Rows from block 9 of a small CTC image transcriber, named by matrix and row number. Rows with one number within an expert belong to one neuron, the router's apart. Each number is 128 + 24 x the weight over its row's rms, rounded and kept within 0 to 255. All counts start at 0. Numbers have three digits each.
After each expert's rows are labels from the 100 images, of 14976, where the router gives the expert most weight on average: "top examples" is what is common among them. Only what is clearly more common there than usual is listed. The data: analogue clock faces. In brackets: how many of the 100, against the usual share in percent.
# router: slot weights (model.blocks.9.mlp.router.weight, 16x192, trained with AdamW), inputs 96-191
# up: expert up (model.blocks.9.mlp.up, 8x192x192), inputs 96-191
# down: expert down (model.blocks.9.mlp.down, 8x192x192, transposed), outputs 96-191

# expert 1
router.2:106164139157129161141143159179165092118127099127099117117173126155095122066101117104081172104119098138179134147112119167164153138123145166120128138114143118116119145116172177176156098165121130137104103117140087123134099131131126151132175156121150124145176137120149124122109130108116104153
router.3:109143154126117155157112160143116146127103140131121073110156145139129106127123163131143121091152099184177130174125162117120168151143134171147150105103142145122142160077151185198164128166123130102105111127125071110165116149089109148139157127143142103128163079147129108138154134127119142139
up.6:138139132101140135107125149110148128124110093129130121140149111131162147116125099129130077109153125132103147103099161107120124174111109078141168139146143111124087138133089135121105127131126096150149121135116172128153164116128159135138115175132185122090152110126125124132126126139115161093
down.6:126140103127132089162103152130108139093121157116129131142137109144120120140079150111123125142086185062161139074078137131149140115127140142091135146104151143122106095128153125114147154156189129147147146119092134108122143129101135115122125104112143129146117168076102134140115083117142165139
up.7:137117107134128163145148156115161151117139137127100141168122146107097177176131071117142126156154109134121126129140169141129106130115146135146155154070172163115116124130143088072105102144120115125116143140124108135134125181110163121126103129112138136082073122058121087116140090101128128115
down.7:105136123168150062119082142106079136123145095118102120130088132110118119116142153128186104161131153138115138125129089136149125133109112088141138116118125084144157139174158114140127125152151109093178100141129146126102125106162117124117139101107119118169126135133106121163110158141100089102
up.8:105117165131133150141117130116153123147109129069129113165134182108081138166153137107135125146106111140133088063099148159131149159119158073051093159168123142167122149117115122121131121162121111120111093125101169105149118161139150154107108146114140135146133149106117115118146115097128122157
down.8:116146137138146124102140159161100106133137158132108163143160095113135109125125159101131154153129122147129125166142085126105132135101129113137184109123149139146128125149112131134140096153145118179143128138149140159117111098133152100112183118127128109096106116096175142148142163165183139175
up.9:142107115085143151108147153132101124124115153141125161148145175147163143134143111138121136137145117109121134163116146132105188147174129089106131126121114109132133068125116109169121154113127130135137144155130149125129098163120126132107156148119112138110120108170114140122151101100139147146
down.9:124162114141138132170121088112137101173127117157098103138150125132069092162186123114180138140132136160105128124111096102127121105127102144148140154130110160074116146145082111113142114163104132153133115141134118126111146086101120190092131141126118110154134143147126145118130136121131089161
up.10:150111106149150126155120149081120166144116106112151085092108146093132136151123112178150127166113057124131072127144148127155086110161106171157118166135143149162110141108125117075114131134141139117110136188138154110102152195121146153127083120093167155162113127125102135128148104093093168145
down.10:143141147159092135115108183160119105096107121096075174137094107125121141158168132103165142110128118151112160105117105152143128135151119101166133105167085108114100137134128159098143112130107119129133149127105121157151145115079129142121099123113132088124163111115114122113166177155108094126
up.11:103077150122135149152118120090114096109086139125116120137117135113116108146117105132100130146131077168153081112176159135115122168127173131137174099150141154086133133134125126146121121087113102109105139138131139108134171120142088073154121127141163133073122119119149174115122190111111132172
down.11:123173123135147124133136100143138139117147111115125164087111107114108120160147148145119062178142178126086120144079110150141099091145124096110115127119139091112105144133135147110076125104093106124150160132156091128113115155165115115124114176118101134148161074144140086113140106143154145123
up.12:127105113095092105111129109123130148138156123131078120128127071114133144115105117155149172117149135145120123106136112119135118099135177143110142105152106109119124132111150143108134114079136119190144147109127117116107180136138136073089146115126129143143100119151112151115095161113132104096
down.12:124152076105117140126130128094117119157110138152162114074143170136109105092158112143135136111130108149094141097126150177113150166092111114150115186143100163115161140106098088107134145119135135120131105151151148138107122133113119168176101127104100132151133154116173107146122124137119170107
top examples: hour 10 (45 vs 8.5); minute hand past 10 (34 vs 8.4); minutes: 50 to 54 (34 vs 8.4); hour 4 (27 vs 8.7)

# expert 4
router.8:154080100159119110118152110132094162084078143140123131116178138117108095102120113108106144180146130147110106118170114142125140103098100124121085132103154116152122124135106106139147115113161102106103076119140123110080130127104145097104102109144086152128113156155127132168140137108131130115
router.9:090092107109162157127162148133098142118091143145149140104136114091080133086151069105097164141158144164101143131160124141112111113146134118156104115165138144109166148152104153158148103148161170128149093119118092100101125123113140095117135131115090167160145156125125110110153152104142122161
up.0:146143130137097133131125119113155149139142092081171081132118170138123113154153157125126129131135169133115133110102161090091130131135173147123100167122094156141182126098163176133102118107175117104162105136158096111143146139106144094094113115126106120108139143129134152086090142152098149140
down.0:123150134133149117124112123153097098136144145178107103125133140118127119162191154101128150114146156149146145127130122112123090161129130096181089133141163104128146151161135104158125119099195148110158102168110112156118093106105150126159093085129117121086096131140120148158125102132095163146
up.1:156127140118089158121133153120107139149126157115129094119121149140161130131138121139120132133106118149119134148160113090130147114128165155097098145125150144129094155119149155170138131103070125126109134146116119117121153123109106105160116125147085119093159106094141140150117116135154135141
down.1:170104081149150136142155113105174117115154175150090140099133149152148127173112155127100110116144148103130119085141116152103142142155119173101178117130079082138126114093124108147121081122130158141117120144135124114119123112108105104132076123128128117088106129125142091146142160117133139087
up.2:124146137132078120078134141111152116174150116153122149100106141178140132152177136118109124161100152094142094096194134176140137129145150158140119125059094140093133143067130081131142156120123137117150144148146123102126144133127098191070119139143129154098145102142122097121119101111171093148
down.2:128109074133141146137120139112134117103136138139160103094132126123128134152135071137095131119124142140123139115134132076119175138076146126130161191161213125148112139125134119125122127110116149085090154133145126143116115148123147150159097124136116142122110144086124152125121122105100167159
up.3:105114149137101132152120148154162165122112122107115133113131148146110139169157100146110100148160076131147120102106152131149153151066077153147114101127184135120169104145126143115116124099083133133137113116109162129111128144118118162144082166109140132145146141191154136131100149169146115126
down.3:153131109126121096105125125115135108135112135159133114185125120155158128112113153087173165146118188123115119115103110110082101115156123069126131141163127139126097133142106160143171106116154129111143142147122151172098137155154142102141150115138144127087081103093100114111134112114120130131
up.4:143079145124170113068093108135118117117114113153117150170146123123113100101143113103139137109140129128138130119110101105114162128144090146073130148150116109134083181088110113125134136112120162122165151109127142111108142118137118137139135154082158161132134041114122117137136105117107138116
down.4:107088134130115116123126076162151144137132130107065140127141161034094137154118120181168145109100152166092140146103146090121158140131115140095132153123115176167151130115143132118156180080106129106133098161117102098136128112131125105105122124134118093119126137127120100082121145124117109127
up.5:094139132150123157124095137117105133133147138124152100115125157115174130078086142128120141158109169089139131139140165054137185097142159184169144131107153137169204164140132151115152120143147104127144123100097150114138155145134139160152088136135127145135083125153139126148065063104129145145
down.5:107173140107128115091146157128138097155117116121144133135131131130098153128113090134086129103153099122119153106097118139148208138150139148111123106136128122112131156109163135137127132128137089160136169123156119105121097114131111119149139166117122140165133147143089128126171122088120110134
up.6:114122110151118136088146164147162128153129148115161108135138154149127121151110132142130105127112117152108136112155160141104161130076119102092098120093151134162128123137131139124137118102140151136132112181130120079135140147145117107084118135102133131066116093134133153133126102119102114135
down.6:102123124147144127088150165115153098134186161122190143139186136134112119166138122105105118119135110085137138117107132105134117106108141128149149139164087125158159129179128132133092130119126103136092138127088124139108137090087156080118144094114124119115154109161097135145167121122101126092
top examples: numerals (86 vs 25.2); minute hand past 11 (36 vs 8.2); minutes: 55 to 59 (36 vs 8.2); minute hand past 12 (28 vs 8.1)

# expert 3
router.6:130166161141124128118154139119129161155087114097117162101128161172117182126153123127090112142154163145141116137165104129150113141123160156137174101101130138145119081122129120130123101102114143149120160145113137116110092099102100139102125151166103102123189106133131161121111096139097146161
router.7:110116154150122066137190099131108177133130106111091131107089121169075134108107119164133121151147169089161139120114112106159163126158165161119163120150109140132109092162180127165133120125144158098136162124129120102093110106097079162115113097160129123163163147107099146093117113122102141144
up.6:109110153080098116091176153111111119143099116127119136135146123139172136115137163102159169111145065120109140146089140148099078129116124073185133170143096151108131114132165121078107129106111162135127149131128129145147101150091162131087091144161129163114126136118103118129172130154117101126
down.6:126139157156135128099174119114143120132157126135087113167118119119135127128161133105143118136090127087197136147122158110116171114123113138109095126105117163132110127119127123165111136166148149178113154153173173088097125122107124099124151126155118096103150119113109128138098150121103106107
up.7:172100163135118147146138120145132115146141161156138091108129153113108117147106147102129128102099148116165123134156081110166140149128119132127144112103120146157125153166095123099090112115099113101154102149120086102124125142147141167128116104119152141095152156185123122077137126169169163157
down.7:119136143128168125063069201114145132145131145157121118140121117131086131145123118134116174101137142121118090127140122130163114140136159111131142153116123076134129160085152131114136136106120127139134123089139091145088159141141136131107126152114133139121131123116099127136170079137179139115
up.8:122125111083152100143168172099116123175078159126120105130155108121127098163154175139084124130084108141163138148141147107133137151125118106118133117131138138149112158084136110075149126119078134053108121124127102107160111105120130087148142145127101137160103116115144132148129091149145137162
down.8:100126162139115113147085133142153139112090179122119152139115129120138142110108109141120109168131132148130140152156106096118162147132130145105114098138102107133118134139110133135123156137140093133124182108166138108133119094133141097123141135112129132144131095101074164096168113094149127139
up.9:123122129159163125096112105136097098135098117169091141128109118166159095105133097153106122063155086135125125179107136113136146140157118117137141116092117176102074139144102148099135155168121142144155158109140107097166099110115127112138134121139157090143146155154138150078142121178105154161
down.9:118139142133162160138161108126151143127131163105143069138125154096060157151120131145141145134101131133117129114138128127120116148141139167114109139126165116135158159105130118094087104105126111103087098130150137110111169102155177139110081150100112148130151106112100134159129132125072124111
up.10:127192052146127183149136104116134160113102141125143140142127134127092135085137128141092133140103067107138078129134146117136082121109156115175123142149118116098123141122121125160112137115112131108138130179138149104098143110118135155081146136138189109087157091099168110097128110164103121157
down.10:125152129133138144133132149135118107104117137088109126144128160123147172153122170099145113122163128139121131151123113154134128138127124093132112104115147099088098137128090159146121143168097134076141105082149098131134135107150109122118173134156115127088138117138160118176112144121185101117
up.11:099135125183146116142159115109137128113157087137170150091113142160146096070090139140109152153053114131175105130174126114137116159126116137140115137132121137144110149111105146132137128142112156159160110110104096176127136173144136135121145175121136169156111093102146121131123116154094115154
down.11:130128138137119147156125142156115168098115122134125137087139133161153067126177132106100071144149108100125111085123120120108136134121131132137122140158113073110118130104125114172151167135122143115136175132167159116120111142128097098114122159132124176108169110122120070114131127102124125117
up.12:148116073143129096158138156096151088086131164114103136104103152115141062121104154087105151110146140109105161116153157130127130141146108113113136120132094101133126131150134154119145163115146122137109140132120108165076118171125124131124119162101131145166117160127118073140121097098136108119
down.12:108128102117110157121129144132125125123124136113115123084142087120128137114162139175122105180115114095131131118123128102100121162107167082114120127123124123136133139145121137116162101135108102128134114157186144115119149119146148080111130141163107134115125148133111153096157091131179134134
top examples: minute hand past 9 (57 vs 8.6); minutes: 45 to 49 (57 vs 8.6); minute hand past 7 (41 vs 8.1); minutes: 35 to 39 (41 vs 8.1)

# expert 0
router.0:123136154127156100149112086159098145174104171111147160159133160140121150165145147158147138116157140104124108159112106140164162129141145151128108112104115125112111128162110162131125132137144163109165162111121093092094104102169118177066114105148108106110142133165167135139137139177130140134
router.1:128120122167129109161166093145088167148086124107117129111121161120149099158120091188113084116117129140159146158129148101151153143108139155110155139143145100119110091150146158123143134153130159154125154175136149121088111160120117176088105141172081116094129143128118144138156148130140153144
up.0:163143066157145123116085133086127139117110172120118141138101177151146092147093151110135148100129098159119132131130146132139111129137073138101120150162124100107123107115113177131138112128066120147154103102123097139126118120096119166107133108094124130115083151144112153104097129111101117119
down.0:140156115122113080134131107154103106116125090112112149138149106153116150107107136123169112152124157146144113113148137107157105137139137152107183118068115105122130143126109154123112134122159125133143093135125130134135148109165140148142098178129161086083152111130143143119119125111117141077
up.1:130154139049146129127139108102139139118158141129129118121109137092155138115109089135135129114088096131146134142134125107119136111115134128126133152128148127131125108122126102135155085144167124108124140112167110186123137131112099197085150160140123100130092118159133086136068123105095140116
down.1:098125152147105105089101119137153146116122090134132142163142061150161136151082125107113122111094151132154103145105098150126146097161132139145159062094092138133129118186091107132154125149137135153127099137152147119091134126135133134137116109148141135133098077148121119124171088142089151113
up.2:138082139168094152130141136113138160118102137088107108128125167123105133165125120161088128144130172114143143094109096124117142113103136088102133143124121130142150163112104105127103132090101183097135132115095105120135154137100105077138159114112095129115084119096149153114115163123135156094
down.2:106159157108096110109105107114122150166166172096173072135140135164133118116133123085118113141137118111125188140139132110083129110128113142116128185125106120169128157121105126104143149098105110166130103146172110141135150123113121155164127140120164175144121148131137110127112130115124143111
up.3:188148167142116108110110154098106122126116156136159126160132086137172129113130090123147134142136129106175137105135147132122136124152114117131155125127128183120094156123136114158101122130054057115131133155140107139126096112116151148125134096132162117136188120169089117120139134122143141136
down.3:156106081107135121107134120136131127118141089116088186139105143157123140133173111141122149138121089093106100154133109133155129157074133113097127081111133103159132119143104114074150132140139111136138140108074115153153133154133078155105104145101087099133124168090134108136154176144112133082
up.4:136140122160129125129133129144134119145147130150145142177139178139126119110125130088165104143116110085144100132096121114139125123112123094091123121163129184097152155135108170149137084157113121093133109112111132117163112128079138119119133112133140142168106131153137133112127119144114137094
down.4:155118174116108110127116113095105165142153136160152126099120140113159116156122185125121125143125118164142130123121155110111116137112115097142110111065071120113112133124123101129097135109111130124101118151157142128125202147106130105157125152085132157136110187166093132137117092139124158158
up.5:154139143061112102134112155131137152169112127123155128173097121117139111099103127119123127073116131110160137146111123159124147162155134163121125132122159105173091112116117124187142143127123113170116178108137123092139138167117100127144155160155094112122118153123125119154121099104130105140
down.5:124116154162108138150125124101122136146106127104127125084133154151124115163105175092096167161115084117152155134170121120179136109115160099123177092127126105107124135133158113113142129143109152111164116134098103155073131111090099131110141079064132116154124151097126119106120164115140098137
up.6:133100097117139169170145154123151092138119139153118138101157109112112113124109133056136134134109092135158109135098172125134144131102121137153158118125150122151150130164089189120139108139123106109136101143143119098175151170134146127142152151133114125143124105083121146124072120123138102135
down.6:167137081129123157130152139141129158122099106163144142133097091104085156154142151154160127110112111106160137128195093130107107149142127095106132074183115155121127111092130148161120115111131130142116134106155184131132110105187084121158130092134136114114114104134075105138168111138137106116
top examples: minute hand past 2 (86 vs 8.5); minutes: 10 to 14 (86 vs 8.5); dots (53 vs 25.1)

# expert 5
router.10:143139142113147085162089116106112125144132151100122134113102149167117144131152110133135130129139176165127115145140140116131125173137115129118099126160140109094102086152102113151136143098137170140108182156112120102149136147165143137064162152107104136149177144159107106129108128152115142159
router.11:130148158115137097137112104108111118105145085097133174114135154166158131125127124158157112159162143135113136088125168129110086119156152132135138113112128150108127079095109107112157107137163145152108154119127111165146113144133111148084141098106149135112155119119155106142096162151120089088
up.6:108135150163134110108159099114110140145129134123182135168171083122166131119124160127079145148142140204150122123115162128163181119156153122119153126125120136150120151145123110195159125140125126098118107132151135139143111098118133133126115158116150087155135128116138116134130139143116130125
down.6:152161130183154156107142081146150133148082085144131141159158133146118091105113151139141144139096136112149104100149095110155136158109147118112144124126160148086185118126133120097107132145112125126111121168130108146123106097108098148139072117141140120093119153135156111135100065115149129112
up.7:112129145132170081149123099142095105098152133110121152119126185129136117094133122132104097151090096130106097138094185159080176124099117079113129132129131142116155134140131127155133123069089146101153126153130119136157112135136115062132112117143133163114091122136163131113184183105159134103
down.7:169108140097118116126097144115152145145092142116115152179156118201131120128102116099131141105159115113128071091081144118127148105158117163177129136126117121118120152151144161149131116130134145142104133090164162125134134129140091153159127117105146124131150141146145170120119117159115096166
up.8:119135115171121093184113152122099127159178113123166108147071106111125130116113163132115146095083120153147114129160160139135170164118111134143126123114118103157124166105129138082087147151122104122185104100165126108161148127106165092118157111128132119140128148143132087140091138106121089113
down.8:108113113125099103097105153147142146088109146174158182139096178125172120141105117187079119141146153100123139137145164117129110103177161127140135152143123132109166110113108152118120114119103089109092121134109113090121151113125107110118149146116171168105135107149160175129147118148136144107
up.9:155138141203109164112100122146125125133134136103117103149100127117122097167117108134117156115132103141099113154051134151096146145113115145123152114141132146118104090162101120153117088124189133097106150143136095186164126155143106147124112138129166140108110099137118133127128150189105168137
down.9:115143141121131119119094103131120128106120139119091103150118117100143070107134159133101114117078100130134140145156109158129143135142141109152106125090133113096109127143119071109154111125098128151156173109142138167125121154117110116103114142160141163116087129116134149148189101085108097157
up.10:165131165146119104126179104154177144176166138112166122159182183104135139127101137156131117157162127120131113133145127127139106121116134127102131160149107158167110137155127175158109130138112089124120101142112089139135146128118071136115117163144112108133108164147169158108175139150094145110
down.10:112113138130096128114133095141177161110104123133036168123178107114141087106131134144076097157134095099127141103130109155100113120146154116131116133074111136151098114108122125146169166124137095099101129104123170116123119090154138107128118129200114131145114117107157116135099086161167143147
up.11:136084101137118138107101133162133076080138101124119128137119122129133077130146108124141120123119130140167123147157138144137129112103121098121127137161096144165143131074128114159132117099094114123102117160137172108161113147128063115094152117127162137107098105178111141121218081130153137116
down.11:164121126104105141128133106111165124143144113150145101117111118095113095142090140099117170125138113125125128125109077110108102158097111157098127129126146156102121084131087108106134167113109102181158148151106141167137149124121062123107134131156120155143115117088153118150126128127124115127
up.12:128126165120143134130123135184128139144130185130161120136137145091122140147120123150108102112105166118114123129162114131082107128143155108143115155161121139112171112152130116102160123105088150097130114120163089120130104172100125147117089172089107111129144078197137156151151109106145155133
down.12:167149105110173167096096111098148167144183119130077098142124148149150153123117116087129117135151113141136106092101132143108134126122114093137132149130149128123111075148144105130117127070126159114105162154120108142124147088119155106133081125133111095135088129129124120101142096148111103148
top examples: minute hand past 12 (51 vs 8.1); minutes: 0 to 4 (51 vs 8.1); hour 12 (49 vs 8.4); minute hand past 2 (28 vs 8.5)

# expert 7
router.14:174150128176098100158140125096102146089147149148078129126084155151114144125118172119126125147132126150127113113168103161136129135103153152166146099162098157124135148079101153107132150094140156109084160114106101154121125159122142108140076161101113107156116116102101093102143144126148103119
router.15:188138119153112135151169115091087114107128156085155140163094108119122159172092173100116113143134127099152119090129105160141189121122106130105142166133157143135139139126135182163110134142102156097105135105118134106131080145091125130117128112081116089111144140137114106094175133156150111106
up.0:096159142149129151155071148145091130147123125157135128112104131126135105131090092132129117125174133144089143140126132070124126124125094140120135126097092145137123159170139126134124122098128133059160131145121099128127163109094165124111139110122162136125107096091119097141124124153157101138
down.0:121111121151150123115093070133145155107121104128105102145112151129088089189115119144153119119118112122122111091090134112156102119158156117102145152132147123118093116112148123118133170110092094124154171150108133144104131160140090188139177166125118111144107142122158113114135142120133156121
up.1:124128162144132141091100151149145131125104150129119083148149166123145124169113151143170113128099163091128092169107142152144146150104126150120156144081132139117138138133107075160097077102112147121139134162129153145161094185121097114155135163143182091156122121107133128146104074112129143132
down.1:139123119139133131174125121116114149122089135129119145114120176132129152090114111111144138106148173180124154145123120110129115124154096080126092107133091179141162134121166127128162150134106147145115132130127144120169142158125118094159142178129119140132126086131090124142142129138133142128
up.2:120134124079131134133120104106150128113160149115079113117143109138157104131096111158080099158145136143126099134155184092136118142112103132108149126107169143124101138113175125175162140111104099130155129154119113086106165150121130127140146161150102137136147108111168159119115083125162158138
down.2:115129146133130120133120119129110107102171124091096110159103082135130107101099110084113131134125076093118121177162096129119125061156120104141143100128120120107084114214118114154134161129162137084112133107097111138139146156135160100129114095161130149128106124137125143140109137123147103134
up.3:132164150101152151158114135127105077120142072144123141127160144163121125120100133123138120146105138134130153137091132127087148122105112135118099098124107106106146099123113125092120092169163123145133128155122123079147117110116158124152144149093115141132150118145151147097118115140108144118
down.3:131094113140138104139129172055141141154096163107135144135130151092155128144136115141130103096136132143115111112115143142108138154159129098154153167118137139118111125164120118110167114106097130106110128114140146136127175168119111119106115112099154153108134110105078120140120089101138131111
up.4:147119119140144164134183151138161136117138113121075128155163140089122097171140120097107114078130129107093098142173123150159145118123151144116152137093173136173114141137109160145126140106130125130136113143156061127141144164125144141122140130105119153157146140115137133144109102096169127173
down.4:115113124141114104112117064143142127130131130129151156129106111109103136145129089158143104090108139149125108110099128124120169097145107123110137126177108147220143104125125137100118094087115139102146154151138124162145121129167121132098129148151123093116122081143117102110128148144119102142
up.5:139136139138119103144132109168119166091101127107112158174114100136071108156159144112136100075142082084115105147093157143149108159093158160088179140084122096118135125166103132119123118131110119129146108116092156114127110132144106113141131130116127082177167113137118128140123158102143153133
down.5:094162134170152119144157106093156126139119131150151148102149145085084106161127126094172155160093121151160141152127130141114098091137163118127158083165089116120103169167131130115142154124127135092132148154154071124124173116140150107175158105148131112146124137100122142163099134147101120146
up.6:110166115169103115158115174096108139127166109150122103129125105116148138125100122081126111141123082098117147107099142143126120111109146094156139115149143127177153144099149125136123161124085179122116182110095120132113096147136153126119152143147142150083122102142181153102098121128129127110
down.6:140119113127125136139097099108143136140154103155160105153137136102088077201117107102113153119105139122122160122053129122110097155171135108144080150078131125144136141187126108132180153099148123103102093100118101152125125159133114107165148137137146160150121127153128131151147144121149089110
top examples: minute hand past 1 (62 vs 8.4); minutes: 5 to 9 (62 vs 8.4); hour 11 (34 vs 8.2)

# expert 2
router.4:139139160138155129105094108117095151140183162103124095128111092127138149091135161125151148179147109123121084119148138159110128097123130114138115160136108159109124131097088172099150154173121155096104133111125106133120096132145154125108142167077085103134144142120108119152148163114109142131
router.5:156128123122111080145116135118127131098141148103114136104142093149124077131097157136137114159108100126154089126124116156153173116145111139091095120149121103141137154089069132141121133129135177096113154126118116108129093135144173101107155166132090115123146094122142088110146124090105144104
up.6:123102119102113177138133170151143104135125094103146171162085153117122095161086157084128172121158106151119191131179142105115117117104161142128141106138127138183165118147138143144155140106112083075146124146166124140131130069110139131159105142128114118106140147115140141144104113118123147158
down.6:117098155121162128132145120125125139161139098154105119145156155103105124075147139117146161099175124166128117133065129126144173133095159124184087092127113125069150148163102109123112145088128101134160097145117118105146135133165144131117132151174152088106178124101109157078094132124169116110
up.7:115133122125127166112127137115137102103135144094152163116134148127120144127136110111140112134092137101141141156124113132156138127123145063119149130073134156147158103158129108175114090117133148122125112099145132159128118121098117115141121130145141096102047103126132152121104106113124151104
down.7:129090139126098107114075118160143132194152117097062118153116142103135118129085155137136146128150125137103113145167140129132115104100165083166150112161112081168147131170147132113140159109116088119144111163110127131132155127170115153134121115115099117141180123129108098129144117142171157145
up.8:133146100121123133124134115103137148119147166166092133094124106120138106106104086142125112108117128088146102110113115131144130170077114148119175155104141137195131128111130126135152104102114137168137141116092135162125131159131128115140100100154156135106120109124176076135117156116138084141
down.8:135134134121135144177151103142104106159106110071053165124126096130155112169111149166132146138111144070105157160158158133093148114125117129099121096124122147118142133160152125116109145098150164091140107151144134136163158087137113115134135147112101119138114135117128129129107110150123184150
up.9:128152117144125156052125122149124085136108123082100138141086144135107160088125087126134153193131131156108101151135117097122123173135129111138112147086099109137116119122099138141093096108111090133103098083074093117139121141099141126141140150154107139117086122084121123139132176119131146141
down.9:123151112126136140179121092149126126163105127138094154070128134163096136151156104130144167106114137151122104123136145128147093133117155090111104128156114111147096136195145137081095109140135123139134140155134103131126122119115138120148143140091102185112109154119167104127153151154146121198
up.10:152117122122119087130114141119126112120112122117145153127104107118145114148172134139120094108110130122185129135112117073110104114176125165151122117126095157175150111124104165073161151148122158137150093116156140107137142112142131093158093141172175117107165105142098118151123084111150160067
down.10:183150117138157161151145126105127128133087168112179121192133119117113131140144111113093113131121123147134138126159149114134115085094161114117127140122149094111102124136146130150097121082106160121131136118103096152104139095112163121066148082135116118163101122158123149139108166127150157142
up.11:139092147125117129072125108126090128107138141150119107109111073107118112146120147165186119126109169097136178083123158118119142136123114122154096123096149148118118124145138128110168110112136163129080118120137161133157138109137102085142159109117107113076174161143109148130130110144128091129
down.11:120129138165143128121124138116099107107174127107102129162112113142136087122124136185098136116133085158097168111124129128156110119098121137083109122146117069091139140128125166148111151127124179126110158128127121111076114177135142171105088151087150100127112134111159124109182127103142110112
up.12:145112147162133149075141149112154134173187136159123091097132141107122160152142077149123144168086127178089115101081125110120106134099141137097131107109136123131109110082108123132149144105120095101140128121145139097138067121145093107141127150122132140169129139135156167150118115166163133077
down.12:124141134100143140067116142137126137123129134115108133121099089141105171145084136128143144100139121102108165134145132139142166162134098139186164112151166119090115083133147114168138142176090131107110073118148191100121132118102129123144096108116136140090110134132147072135125140130130094115
top examples: minute hand past 2 (68 vs 8.5); minutes: 10 to 14 (68 vs 8.5); minute hand past 8 (30 vs 8.4); minutes: 40 to 44 (30 vs 8.4)

# expert 6
router.12:168112129127143150161130092155097136105137123087099142090127176099147139149078166120161128167104102132153126123165115105116142156111136138076131166160079120142101097112104146117109092134118152083126121139134097138100124158112134144147124166092136092095140082103119123110163123163139160123
router.13:124110155146096093160087092079110143139149157128149104159108102091148140166129134170115147131139124128118114112102109167120116119134142130155090138164114146126155149099159120128158116141138132145118145154164131134111083092132107108100159129084104102121128103140137136168180119148125135113
up.6:142119149147098119099113093181161141112130121122131078147123132112102124158142161150123106154120094127122120120099129079192122087108128121096146132064152159158151121123132140099134118139119099122115108132117154113085159112135107123140159148119132113101095139133109126129115091134111166106
down.6:140125142142119165118116118129125148118137139122081105137154096126090162147109091141139137103145141124142152159125138128147132091113103133086136167115144125183162148113144139106141138148133114122111153110092152194099142140141127179096118113107119171080072122121087145111083141150114093139
up.7:086178111172139142127102125162137151143098085112122175165170124123143129096168131079111138197146138105133127133123116136074107106115097099072135126148163159181107125101116108126108141148106146107127107136078134147137145156114130166134146106111121167136109117127142153165094122148158147141
down.7:149103095137132103170106101099115124116147125116136099127127099146130121125089103137139078102134157114118139129116166093203156160101157177152119115114142125138122171124137149073104085128077150109162157147137098143157100112157161101144125124104105126144140107137167147108081107118143115140
up.8:132151129109124086127118120131087121122108100154111144121137170088134148109115099131150103133099145111103119088129106131127147136151080155149123146123131102133136113128093137136088071144069068134133156138137105141138105129140085188126093169118158155131151099113131121116118117146130113143
down.8:105177162122106168136094107133145110149141164187138115112144105127122071077130105143147140139157094110126162133134095161142114085134113130139116143087140125100127113141124153116138117142129110068083126120102131157120122137098120117098149132131093146138136112113145146117170100145109151128
up.9:124126125088139118131111126094103131154148121126153135153144154139137148122159132141115137134105132146128087089147096081123150090097136123132156144152118145159150113102162114146125138113110105162135125100134157116124105173124129164119103102137144164126163086067126156155153097094161148103
down.9:128083107143123147114133090123147130124131142128127127120135140143151077108125173145138120123092099109132135134116145169099151147125131107123101109109101151121130122125116111134143095146119108151126091155114107142156132126150124110155107105160137150197119157082074125128201161115160134133
up.10:148148114142150100122102118085122087126088183137147172122157124087166137119137135112105137131141155109116121110109100166138174099126138095117166129135140120089126125122117153160120149138130109115107188138105083180157094106154103158148089135158115170165130126105103128121100122144096143161
down.10:141145096127116105122144170129144081122091131164131109143141123134147156107145102089126157128091138141120086116141131118094148137160080125129091146079140118146143094115159164122119131132133129116148137124139120115132114134141175153124125078121087122113130120114123148133121130123122143152
up.11:140126166152114170158123123144135126145132103135102136122085147155195133109124112113137127171141126094093128096180136138129097130083177132134176145084135132094154158053157139137116138155097115153142102160142085124161180117116122133121148122150144137101125113148168157098102111123154100112
down.11:090147121114150115122101124098138134113158097119157098106148081098123158133094116130141157124162153110122163152144130067107171096177104114153104160120076135134101092118162140105114166082102109090140128137104146133102103134086091213124132110164117156123107149120115121123112128106175123121
up.12:100142102145134123109124137169113098106110117166139110157144138170120171137136137138092125132128119142130106114168109102119141094095160115121155127077144137141122167123162094113131131148133167099147156134128160140153108132072063144094100138133140112059108103103118134117151129155123180104
down.12:148094132112101116121104125154107139108146139147100132142111125134086114133167095152116110117069127119134166127113129114162156188102128111166096140174149137141124131179087151186128104117101116146142119143135128168112101126144135120140132134138171142123093111124090102132161111164136150076
top examples: minute hand past 6 (99 vs 8.4); minutes: 30 to 34 (99 vs 8.4)